Rows from block 3 of a small audio frame classifier, named by matrix and row number. Each number is 500 + 40 x the weight over its row's rms, rounded and kept within 0 to 999. All counts start at 0. Numbers have three digits each.
After each channel's rows are labels from the 100 clips, of 14976, where the channel reaches its highest value: "loudest band" is the band of the loudest frequency at the time of the peak. Only what is clearly more common there than usual is listed. The data: short made-up English sentences, spoken by a formant synthesiser in many voices.
# conv: width-5 conv (model.blocks.3.conv.weight, 128x128x5, each kernel summed), inputs 0-127

conv.85:463522501519486448523547563424521505456461581470513542530557526520534515467519504514531474541568454487549563517486494474485470534492499613503542507476459543560562456548498527490551519555533542470483491517570461472553499464600557507588451471524517513508504510455491518539516540490522494545521490558584467539560493463460475501577516537498582545501515479499471580583472530554452489493499
loudest band: 4000 to 8000 Hz

conv.68:491535479506477587461475454492488449536437494512489479536482414509460481519435576537485525609511459502573573472491511536540525509375519474469486498471493494493508508526506441505517519486442567545505391496502545480477481484480459494580551525480542515557567536512553495505506472527456577461565515439452520532536498504543517479522532480478429517484608518496462503522504493477484509514564
loudest band: 500 to 1000 Hz

conv.101:528502494459505508406435429510526499492518582438465487541502441554497494459510488549571494445476414504552529482425511426462566482420533470495464481498499533540435466455512471490583540512471564485537514474503500502491502527522495513572497499525497581601496483552521545487543409537536512443468445530542514494512463526493449518517496522512452499431533478574539529513453510484531501574488
loudest band: 500 to 1000 Hz

conv.111:523541549527495529506550462526466492513492445529498449493533596535548473488493507533524524503448541501549481488553453562444447449549493529488467528511434412505489489472517523518556549479518488603518500532514522456540567532446533453450562544509499496389469471510451474462484506561472504570450458442536523510446457508526537570487440464480445513423465521520520559461561513457445473480501
loudest band: 250 to 500 Hz

conv.113:486576576502447498537444552524503519512506519497475513495505494493488469488472481556505458499513470538557518509476481510442549466576519592531539557537468431504523514507548456520531537525520573536548536456611521520564602479418514451455536579505492569553513518560506506556499527548512506504541522532505505459514501481556463452456536535502536538525448553583475476524502500532498572512434
loudest band: 4000 to 8000 Hz; 2000 to 4000 Hz

conv.70:521490417474499474492523481503515490521462473477545501530565518419519498574546482569544524504536523446510538476586493523535513493506528472510495560498485471495527564555546477532661462530420495434498518498572588507545532491542482501492588507536483535523505542519515502580467538503527534524521486552455468467441492536474546470487511495505509508440437480471519579461550523537509580470511
loudest band: 2000 to 4000 Hz

conv.126:513582430517480473518532492583561523513561505505551565491467418511479478480468514484468450492497540462530531535512515452554541498472469491505485389520498538479515434452440541486545531428519543543479527479549495529518493494477541482405520521517554499596464504554553538525480509521465531526435435513477485462512531497475436485486477548507534552576493457436457518546497420420508538539511
loudest band: 250 to 500 Hz

conv.106:514529503500510516460492554433497560477512541451530526561549465621487539477442557524517550452537550463508486527515590460488507458475482423493487392530436485503459485485484527535635499512483460566566512475506479522472451544531491518467483465513524526500564471498513513414444508470464531546518495508542512522504534510544493522540497555534508504483574525513528483435520551526465532592523
loudest band: 2000 to 4000 Hz

conv.22:468407452523487389478487538527531520463561552512429435528537555465511494456449482577546463434501533559519511536461504549504522482547544511504529514466457479528452481456529545453447486501561438503458528525506468443509515521515442433529517513527484538443529468477448534529510527556517466522510569524461524547492572476529495554505507517530396426462512484491490561549545503524487458579478
loudest band: 250 to 500 Hz

conv.39:534481508496482519471515493563553487596532461533476494488442479534556447573527447504480485476538491529515529561510464478499508554599558505566471452491472472508463524504523473520527490460513470493518522442509437439539519493454434587461546482490552562452487485518557378552439499514507503482517491533496458447552433458530496491475444440518411459570499545493530478565502526559502463494490
loudest band: 500 to 1000 Hz

conv.10:500420533555459496534534553465497473461492499490461511477505534311444531506518445472545498486514534515533512571528488572450445446519527570518534487544490569503544537516475516472499493558514499512450496614467480466467550453523521440526475568494489480412485556479447512529489458512569483516504485509534530524533537492543522560524481494523484507555582487530478471479490517522541477542501
loudest band: 250 to 500 Hz

conv.24:509506567476528465541523488488553492515568468530506500431548562584528510393562487530486447477586554514444441530450428554496520462473483468405494553441560547481473510532482463518505562525543500478495498500445530494482561552486479513424462550425475502473447503541440528513527499530499496474517463507541502479464542520476505484487453544464550543561491526539558472487426491492492460520578
loudest band: 4000 to 8000 Hz

conv.49:493518425468503492522489573516544532453471475507509506460478542538487463511435499529466447431491511533534490532433480538498518558553434409558526459449522559515548490527445545424473475494465426529491533521448457516575538507530571505551500479492512510497481545511508460398539482488500457502455475598564486445540539490507466446464535545510530528382464427465475517524503518527514502505479
loudest band: 4000 to 8000 Hz

conv.72:489517478526460543570539497508532565447537408503469550480483557528482477506543542479434540441505561509519462482473564536554559485493547463524497512544555549460499423527459488541554518501523508513509471477533580535467443618434530534494527516497542497518446509512519508510474519504479434518471515480538470501482560570503453463447493530456514510551408539459421472516517489432498594533506
loudest band: 250 to 500 Hz

conv.54:556480482473451509413476509469498516450503475471463507490534498553551501490475496531537544504498516483465429447573537494499480456559459481501491521534445431464555507504511530456589464552544519574466536519560514513499539519490442547405487434543508452486493478434466462456544548503586544569532548444576541486509534499471539515487481527549462503397482539489516513560525491481563430501476
loudest band: 4000 to 8000 Hz

conv.83:542427447497486557530496470572564485559544484579513531508533494510485476502513504557594512523494527499562534548547514556487446469604519418518473509517460442499496517515447520488496512477523413543523506496469520511528545516425563541474528522510470466509522462486497458479542507461480498537477482510492575334497472529481480525499508543466493507539486499471546494410517530507504422504572
loudest band: 250 to 500 Hz; 500 to 1000 Hz

conv.3:457491533515552554488445488564469461577565499579490503483502584516506477511482512517506521485502510499555469480521455498464505437581499585434490602504503457503537525526555553513571487589515473524492514513529504519535565483485502444472432529589422518506480468488515422504484468531535505578504550498447494521489499504516560530492432490565486530505580472517558513524572561540527480497529
loudest band: 500 to 1000 Hz

conv.99:501485454490491464498535440518486525476490486467476484473539444379532500499490510476484475510486538462458462538513570488523493406681526519484532467512477497434508455511540531496493510428502428448472422491471479451450542529576483486489484503538496438521491480520500495434537536456498503505554510510504486522484494449416465464467504498499451484424448455545489575483479448431493536493541
loudest band: 4000 to 8000 Hz

conv.102:488537529523566460510497482507513501497498439495504470532546488459519547532530567503479466491464548454509567549592517513548552495546549430435515466479551370431516456440508485523502516430451500503514478463604520521529505482443470450453456487515558449366539434475468528457485497489493514565494467497458469468471438540522529520485501515518520483524451500516522527517554500477490480445560
loudest band: 4000 to 8000 Hz

conv.0:492518532524490442531484513486535472571504510462500557533513518610510543506542500583582517543521569520484452586459549505472482456508534532485472549588515502469568500555560472533549541550581494509485490503479561530521472545519482476481457533549510461482418479517490546530476575512542432574495504526459430535526537471552576500488458525523528541471543533568508516484538540468464503552519
loudest band: 250 to 500 Hz

conv.2:540570496493551541471528535523517462506488508526511529490507438491489542515517479521477521448473518549547530486541517505482493506434417521534510496567497547490470533481439518463522489516470516484507539578495507491481551545569548556654557484466529541635493526545562519525534543542463533460528559548500504526506563538528464588526560541502503482550560442481523505517501506515569560491484
loudest band: 250 to 500 Hz; 500 to 1000 Hz

conv.84:525473516569579527477574541516564507543534502610495545448448464517503606504529485500533536504497421514467574466549469511513563550522496453530537458507533523593445462531470469493434521493558520471456459518489456469496552494421506575527559472498488494539505534538495473534542527473531543504427482441454460391544499495505517451548503515475518525529540515491552530485473494517531466497491
loudest band: 250 to 500 Hz

conv.44:567470505574504466529463500513459536535471501475480485541531565589518502521511529541533501512511569485478508524542505562536499454592530589449539528541483509472533495504512531449585464534501512499512481531509482465510524443589559566590517481519469513396506531474471546486456549495460514574545552505533564518500479452488506566548535466558455494583534533453530551519504532548506511457471
loudest band: 500 to 1000 Hz

conv.103:494417493488459454529533440497443464516465516462450500439435495468459505513460476490545471512455540526475490499528461461515544501659466519490526473523483530457463500524468507477558428458509482495362495558362507540432517523569448447530509487524514426503493443441482454490554467482491464463468519487478507499502483487470495463507510492535481458499497513529552443496512478438514529470496
loudest band: 250 to 500 Hz

conv.27:483472488483431482520460573463522495464463386468526503573482529493542480488510465522548602485499479445466482439454452457483514530397479494528536607445480440480463582472505541519478510506544569531554518460578553526579567518499465514485507540543469533516470497510466532517484530518616506528506521499455560526508551491481532508508487460510471491506432493515521506444549490516501499501558
loudest band: 500 to 1000 Hz

conv.21:558564508477479499498500455548506521481542452495540530534539489446554434534449508519508503537480462491447505542488407523535533578487530383480497521468486479478441512506498445506559530423527491479508506396500518492517511474429589477537503523495491533542399457505551523501520521493441490494478448442471538454502522504514496499466413525559490459376467497462552457514501497492573501477473
loudest band: 500 to 1000 Hz

conv.90:492578503493526552526511462468523449519506565489500513464508496420484452552535512583518539509546523468500551480487459542485562476453516559482476474484494417532486492503505549519529470419540495545536531477443504502491449475390444507385530462484457460444545451463454488543495545464510484523555536561442473501546508449479519451434437476474551495589458544475480515537460523532461453506527
loudest band: 2000 to 4000 Hz

conv.32:479494406457508490426540498595551461534542543538477487455429512424548482519504465511499495479533526458513497428426508510501497490559484576488494480429533469458484514521551513500562517519581466482435462526517470422484472527616494534511427519538450475501450491540500457456469445504523500452493492537482579444543499516449484492494541432484464482526529540486456540504485507482414487437495
loudest band: 500 to 1000 Hz

conv.51:461455533487525499463433512458480508542591437459508570486538557532527496550481515528552502557559512436512497433535514476552524493527522468525512479519486477441510513496535481532487461511551486445519415544516542457477501505504487533476492547457526487414544482470498514521477555562474557523575505454474512553499513486525536483401472454496474505437510540585515392387520539539546519547522
loudest band: 2000 to 4000 Hz

conv.26:466488518478474459526468435504464462400496510496528479511467543632510471530477445433471441508492578466515513472529463490502506467524531554479519498538538386503469523515485448522605494560475538497607459492407495439512495499448564452486447500525448515449491505488472497531473472527490523485486513496556491405459520556470527480494483474468468494456488480533516430427466495491494459489533
loudest band: 2000 to 4000 Hz

conv.91:493468450503502503519527488477526464502534547549453499566451551520548519478486504447518517538511536550529517519539509516593472507449514521529463520564477473441491571473552410550526505447571529544517436485489551486529469427524492421517515537518539530499467513491573500557544540546510543474446473410423480463523485573465556529492388548504506522545531528483526494458446456533560529458510
loudest band: 250 to 500 Hz

conv.50:561504462557481493451517523509514484516576428507464483480512532513544510518537504527496481541491541531400499536503464465447480485539432609482466509493529395447471458482524542471497513484563455501484507484450506468521453516426562494441548524468420537479475465459448505485567510464520439508473495506623430475469501519455480472476500480533581521463468520552547536502464458482462480565548
loudest band: 250 to 500 Hz

conv.5:516542483511524483464527506490489563437481574510533487470498477555531476504452539521451491491505514481516494499493495497490503439549511473504532464563500524444521510550441558499496493476535484494517469528416564538538512569470501570492520471528519502619455602610555564540544505568519473509482512501568463388499554500492525495491503609498520563565450485572513563488508500486468494522498
loudest band: 4000 to 8000 Hz

conv.69:488511552467477574444438530460557485522488504519552562474532508461568474509519542520451501482472503490603511514445506451499569527577515433525582471495557458568436520566514558545521525483518586493592520497548519457506533454507482545471502487472518496551495491575491453512517526483575542473498499494539463479551509533551534508506468539488515510508625491539544537447526506502549461542494
loudest band: 500 to 1000 Hz

conv.1:522556529505474439493467505498480573525491561539520560523494572556527523538526507529522536491481491495541509470604526498482523530544551570539558559584519539506545507490494540506614530495505524443512520501589560493463450565499497532504465498443511480503513530577529511567491553454510483530474489490520521576576537507458545503506504622506491481528502448478510597461517520536500517551526
loudest band: 250 to 500 Hz

conv.63:467426443514515478489489450473573518456532508551449479546488552532512522441475508499492497466480539510493521589510473518536529457424542560511496530455471423453505521515542479582427465546521532527520496471470531384523487508440514494434503592504478488548465521474542515479535489518484501468481426519488526461554472499530529550445458440552423508624514483516519435458509522469501463489535
loudest band: 250 to 500 Hz

conv.94:505511463545467469524540447470527512490548446516425486529534516352496533612452487515515496523505525503496495478535480524537480492565506528548510513499532460501596511462521520503493460525465462524561508471535564564475485521498460505452481495528534509359499481466509507493563499463487559479504511499528503447476541451438506471459447489492576496379448526531481521412538489493520469496513
loudest band: 4000 to 8000 Hz

conv.66:542562477480493538508517480539471497561505488529564511600538474558477536517499491582491525557515475503560554543503495512509537518432522605520480512521447528583513509416592540539564598488493502484475513470562491533503533548580486500508507535495490504562511506508566470510583476486498494512468448523481470538490414513514536456493436569530504523456563566510550520528502455499473505454461
loudest band: 500 to 1000 Hz

conv.12:539424524541511510523565512506506494552546582578495471532466545416504555489503522517545483490472443492402514509457462436458485552463513566472534513448540591532461479473528472508427543470538524507479443576514449454458479494544516464543515546531507530509466487479467491486575483486487494528462568502503545561496500504543542527563548511525510513505653514543519486545524462476510490477486
loudest band: 500 to 1000 Hz

conv.108:469367520473515470542489506536519567475494399540458516464501502465551484536450532492483539492514572498504438532436541538488495505494546396499483523480567468546519502509535568458464512478503465451548428530454537507488554525522459538545486472509560468448451459542517546425524481535481534526529475464483547420492471487486497401472440529420461496485541497525461519503540490497501514440548
loudest band: 500 to 1000 Hz

conv.95:540473485533549487552524471476526476477513455539500499506397454435520490475464514479466509550469515466543553506493574473533552564468492548517564438505477609488502484456436460525501523473487555573538502534558523492528408503520539515568534508532478479432516512519555485470495497497489568457485437486447457466491500500470447478526502550440513493398577505460468576446583533520486532521513
loudest band: 4000 to 8000 Hz

conv.115:454495588489502454565468495505465492455459508448527482491531486438462511576528521561468551503519515519451509505430539432506493532560506499474519523461490521490480528497520542546433564544519567517435514435565558598565486505507454487479430512518456513464520523533492527522437548586547521555474549534432443484430475464498503472459499460497539536425503527516470527497508506448480597538524
loudest band: 4000 to 8000 Hz; 2000 to 4000 Hz

conv.58:530426435530535508471523509558571542509517411526529480522476461462523526452557484455506531436455550546511528564519509623486524479487448489534531456429538521501569448519484518522387531508592435582504447546506483498460484500474550487487544541555508494420497519523534477517486505511476455485445543520550533433542524503498515558449468524493478450502533488516496456483542498472485439484530
loudest band: 250 to 500 Hz